From a checkpoint of a small masked image model.
Model: activation relu, moe soft, num experts 16.
Training: muon at rate 0.031, batches of 128.
Data: trained on dashed paths with two dots that lie on the same path or on different ones, 73750 training examples.
Rows from expert 7 of block 5, named by matrix and row number. Rows with one number belong to one neuron. Each number is 128 + 32 x the weight over its row's rms, rounded and kept within 0 to 255. All counts start at 0. Numbers have three digits each. After the name is the row's rms in percent of the matrix's.
# up: expert up (model.blocks.5.mlp.up, 16x32x128), inputs 0-42
# down: expert down (model.blocks.5.mlp.down, 16x128x32, transposed), outputs 0-42
up.10 057:137138119114136142133150126128155108095140115129208104127114136073132084134200143165161145140091124136119147092107127119138116099
down.10 039:142171141113161106159195170115086171136111106089093108100139142114166110095082135084134153114165078140148092098189059125143140125
up.11 123:132128093111151150110121129140135123112150147123180142087156137079143109121144105110058171120111122120127139106103251124149075109
down.11 132:122116153150114139114048123118032170119132154121174125112149156123190128064148106125138129123155141081081130145211149136104121130
up.12 057:135122085124148178090161136154148097129111105123145115134140126083148128126173154137186160143123116139126144115100130120157107075
down.12 069:203154120127146118129077134127021114138100136159074117107114119176169134118142139141161125066119125141134109177120154108136145097
up.13 048:119198138142116168058209124122169128118117096145150128139137153111129145120186121140144122085093093150107148132124026152174079086
down.13 049:110145117142109112093056157121095085119162134149176151078127135136087117095192082119124145098090143136160146050103178096118123155
up.14 158:101255146123157139125188140165219089124115129144175121101125127111144130101192194118134137123123095172116147130119207142210056102
down.14 084:153108094168117064175100151164084083128163150128146128105145179136190112150158112127137183111149085177117162114119141100141133067
up.15 120:127152152124163163132197133128180087131129146154196111117102125073118109118190132175130172118152145157113138116099114122169069082
down.15 140:180111130129128134134079096089028118163148132149093137099127147110239140200138121116102141074095105133140130159113211171043178126
up.16 136:127106091115145174109151139145172108105128108138210106117127134048145142130201133148131142107103130131123125136106114123156094077
down.16 136:098144147140114118101060173070064074105133146180175142132138119106074121073119136126113151117135170137129156099111164112118104136
up.17 147:139181126127140162142195128135203105117109131132202125107114117127126111037173113140159110092148081165118153146116199142253062106
down.17 191:186099124139124117116157137143064109139127107102121139128124154113172151117124120133125128100151147173158117134121255123127112130
up.18 159:131159097079127171081159141139172109101125104153175112135142148034138096108172135174147124123105131133134138132096111123171074059
down.18 182:251098144117104115140155099095080061107094136145065069118077108121098142163154144124108128115098178150191105095104222109145148094
up.19 087:132163108126142148084167119145158090104106131133181100119129123131179162124174147153143142114086132140138132139100143136165093076
down.19 058:114185084161176113127085134097097180103130099089125170095167129150182088086108162117105172128156091120103104170191152167070161146
up.20 026:121206138138166169159126137165113126034112128135183141134115129067187111138139093139127151156105126121109108089086124146125135099
down.20 019:108119111142161143102142155148022127113125204155102143100132132135140105109165108166132102139150068113136083106084139152131104185
up.21 091:117067127114155158123152132130179112107116148149137109137132125249156149111178159178169136107132129158107134120099086151183080105
down.21 064:055132124158132133098054156099031152158116138129170152084150126138079097061121148114126120146141135116136127127144055140154084126
up.22 086:135137088093152149102127135129125099095112111122159119127112121087159135105247156185164157116085139136138142131147109126175095087
down.22 065:121170157120109153139092156100119141117127151166064157116117115149144119155157063104120132152098138125206139101043188152130119151
up.23 134:130136103103147156091167129138164106106126140159201103098126128059133110102183150153109131096115147142126140132109135133168068080
down.23 156:091108142142109132129068143134051139131124146181123170133105081121021157176192147114113146145131133095140145122111121113154134073
up.24 176:131141117126123144100167138140195120102137124151211109101129135050140131109179118147109130112104135138123130131111128129170057080
down.24 208:072115139173110097133025111114020102131115121154158151133143128113173117108112173094098107100135151099125153105179160127095137119
up.25 070:128091065136148175107135129144157076113108105140116114128116149048127124127155127139211171148131118113117123137113075107128100090
down.25 055:129171091122159136142129152137181113112102135137094096109119118179098105117129122120125094148088178111103138116149119114151078109
up.26 055:134142101112148155140145124130152114100120158149170110110104120066146131144192154156143172093168112127121123115148140133163057116
down.26 078:160129141124173154161065127127153074148113141170147083155146156142071144161135148165166157120144107110093084111088118108134105130
up.27 024:114194135175164122105136134138077066060119127129178139113123094104178119140137103151144194129122129139146113148134139127122132131
down.27 021:125228136147136093177114139120144061095082126110130092120151118162128135058116127061142091188189155128129103084165102139144106144
up.28 117:134217116148131160105160117132159111108112155144176112117106132024160137151204105148143142120138124123134135122116097133133081061
down.28 143:090142163152133122137079145137170067133105165141154067128126140114069142063134151132145094171121135008101142157119160126134123121
up.29 031:114124128150139129136110128144137128068115096132148133112105131082159133139176153135142183093106117150126115141114101145119128062
down.29 034:106111093128132118171098079122117069180047080084138093163072134151059127131130088181115080102097067155136125145135139157088166109
up.30 107:122203138105140144134166130130168151131117134143205109114135127117124152130179130129123131066092127145126123127118152118138074074
down.30 102:148126094077134134122045061166158125083201120155132144115110069102106159180184143118094150062117143071145160161138108101115132131
up.31 032:128146126133161175149117133124144123110107134140145115123117114095148154151164140168151150099080133115139125096085095154121106075
down.31 040:160174075170103140092152155128106081109101143156090142144155135150096137149177132120101063099088176131154104105168149108153104082